Weights of a small audio captioner.
Model: 16.2M parameters, encoder arch vit, encoder norm rmsnorm, encoder num experts 16, encoder patch size [16, 4], encoder layers 8, encoder width 256, decoder width 320, decoder layers 8, decoder norm rmsnorm, decoder activation swiglu.
Rows from block 5 of the audio encoder, named by matrix and row number. Rows with one number belong to one attention dimension. Each number is 500 + 25 x the weight over its row's rms, rounded and kept within 0 to 999. All counts start at 0. Numbers have three digits each. After the name is the row's rms in percent of the matrix's.
# v: attention value (encoder.blocks.5.attn.v.weight, 240x256), inputs 86-171
# proj: attention output (encoder.blocks.5.attn.proj.weight, 256x240, transposed), outputs 86-171
v.175 084:552474546499505494539554549519504513467503503519486491523494469506503536526514524512486466532563508508505496499495523503519532550474558514492506530487509453519472520520512477519504488491529533482475507489463493513487454481503492478481506482530489529529470458
proj.175 099:513532468542514500516503514502463529527494509525527498536497525543471506520514480484502506477477511463492519530511492493541557510505518471504533531548486473474462511507515520492497534523531505478507497495477459535508518490538477522555502512522486524466506511
v.176 071:455518500501455489515473480474525506489523511507465480464468513491512521489489503492502533491498477524454512487474492495506485512502470484487495462451527520461477471475496466499530508500508473515467477504526518479505516502508537538539515525511514491516508514
proj.176 098:475486524485513471500473494474522491456473508488470504505528498488515519495504509509488501509514521545528520479527496532454498481506482520471449493483483540524541496507484461529515500496464485552488485506513558482501503517483493490471517504506556463522513494
v.177 089:488503456523506519474482483466487485551469507505523504499509512488464507468475475497510515472443507473482513511462501470469492456507420493519510479525479516520535488448506559454493507519489459468542488516538524491525536519486493508493475496447529454455507562
proj.177 083:498466509474477502504536545550552512523503498507475492490490487506546515527506501513496512507535510519482454455479533462517476570497527504534492473541507485529522485476464508528459487477510492514477504490497544517490488481490496488479513467485487536527485478
v.178 084:486485470517493521477467488483480475531475518509539512499507494475470490464468460503502506491442500485479515496465498482471514462509434500517508493520479502516561514447506547462495515521488450476543494501547522503541539530484494499488472478429532457456525572
proj.178 093:502472533476493511507542515538553502517494512499488490473482505506537529509518503529494490529558508506487457464484531478497449548493525519544496461522502492529527494467468520518468494484517482503512507483504537526512481491505515498483491472491495541528469468
v.179 078:450511460500478520472447466477523488536498518487495494491496518481498463487486469489503545453459503505477503485512463489463495472531415502509495472524493544476519479466468514483506512504471466489513485513527512491524536541496490525516484526492515475476533553
proj.179 094:486462516461468475490478497487523476470485509495470499467499459452512514489480515506505493511528512538516483471508524521466456509494474515497460456481498536527531497490473465502487471481465477532483505492519545470491484504473517484448502477483537458535512490
v.180 083:563481533509551493538525537536469529489505483511506506527528489537506519536526504500483478519543509498529490517514517523523533531485569510487493523491514470516459517566515510543492494503517519510479510490463502505486454470511474469503498493521478531526478469
proj.180 102:514519483527502522512531507509463510530510488514530490529493526532480484530501483488507497497482487456494511542508492481541534518510514477515541532532510449480457515501523530502502504527521510463514501490479437519509487490537489518563503507504469546483492493
v.181 068:565480513500556483529548552534510495468514484511486488498509481512510542540509519521480466519562496506507471507505515522545515516453557513494507529476521455528468518523525486522494495490512530513511497488475513505476451476504489462502503487515462524515453459
proj.181 088:523517483535507518505514518502464518543498485502533493535492533544476496518509484483502494509479488467474509536499480467543526504494527482515549540548501476474479510499538547486494516519517512468514503483488448516517493473532490520550492520501466530476502497
v.182 088:462512464512500505456440448477500490537489516467499519477483541469522466480488485490520530469463504503478504493513473490472466468541446487505485472524494543485507472473463526493500510504480497495506494509512515493500548534482524521522500540497528481478539544
proj.182 103:479472533487465474502479469490544481478495504500459493462501470477523507488478517513517497511508501542515498464501514510469456504502484514481465465498487524514554496479460454493503497473452476531475499485511546476494509513467510473450505492478546467523506494
v.183 088:485492485525470496470480502472499485515462509494526497489494491498472526458481476522515518492442492484487515510455482456466488462499425489509500488481466504534540497445505532474498516525488457470521503532546534509541539526493495528496469497442527463459491576
proj.183 074:512473527492487491517516594525559521537508493504484491480493499523537531521496490518494500513516504527502466463472509481504465542470532510516505477516511473519504495483464499529471481490515494512480520495510545513487487487513482501482515469480471535527483490
v.184 065:538540506488571475513520526535500487488557462499463452479505515503520518484478536485519503479521478520476484488520504537493476527508530516521474511472530486477475491585498468513519521484493509521463490461457516457452467463489494447542547508505452501553488478
proj.184 074:498545475522540528493506521515463501530537496510491475513512490562480488529476529475485466494487482504450507524499507522503561501525519493491507555534503482458479502544530488482486496508500525480481458489453460492493486488537476497537537516537480514481497493
v.185 083:529499516506526529495512501529497524505518507495502490519519491523493480510514508478485481512546482493517501495528516522511523532501568508492498536552506464479492515559474515512477478502498576459499498490448462501478453470521475471474512482543490551526507448
proj.185 091:493543481514502499517479493508473527548486489529532479521477483510471478515500476485541536515488496489507507520528489477535556504523483457547529519534482466456478507489529503484505539494475492491509477500492463490500516521489469521540513523522501505480501515
v.186 060:468494506542493498464464481463488517501472530460499557518507515509478473479509457480493507459452524497538515501505471478488491485503472475488500491533471518492493511460451535524475491500482509481526510551523485536538557558513472550486478501506563511454532540
proj.186 070:484457522484462450515484481490566501505470502515488518484459491475500510486512482510518525526509508532528501487479514499481439512508481495510481448515473505522540485468442481518493515479485460543501512500532547501512510518451493508480492472463534487539524516
v.187 067:548507536514545490542515539526474535501488474493524505519543512519488493513527467514467496522553514499520478505512514539522527518469536531510492522521508503529480521523513513502511489491501510494515503479488495523482450482505456465480484485512464492517466485
proj.187 101:506509486499493523506546498529462513535512484507529486520469510526458493518509488501493489497488485455485499539494498471552515540517510490525532532518517455485462503503536536495480507534522498471498520493487445520500492489531481506546494494496463534476494496
v.188 078:543452529484471499503534516511495513472499512521492497541493469522483521512514530507494468557535506481526494517494525502525516532509544508498517550500469464512515529498511506503477480508540528479496509504467521508504453467515478492464465448500501514495493457
proj.188 096:503535452545533521497516519520501516528511520493541521512500528522491499521530494507486516484508516470494500524489471498530559488481522487514549517512499470500471521498510539496527532510539529467515523509498441542514518498523502535558483527511441522462493508
v.189 069:544516524510522477508514519528478520482544461515479487511499476549506505511523506445493494501553514502514492492536500532527471513520572484489489523461524483471442513599490481531482484473495545501482518492447514480481469489513487474514529497490462560570485469
proj.189 083:508553478532540511513514536520479507538524497514516499528492521559469493528511496478491494491498498481463494523515494502524544494507520478505535536531510454467457504530534518481495519527518518453492490489468464519496517495527472522552510531539459532454494513
v.190 067:535488462503580505473485498507471469531454496489532530498496507490475468482496489479500477463493496491535486506499504498491484464485513509515508540544467476516503499498515540470472518498491513460542515491503521492482491504468468474497484467468513494445519523
proj.190 078:533477508492479518482531502529524481532514513506506470487449482502523485503481518505517505498510490503465463482468518447513464530485528495546531492501512462488499490487488527492475501484531499477497525494498490524487501480504532516504496508493441547502482483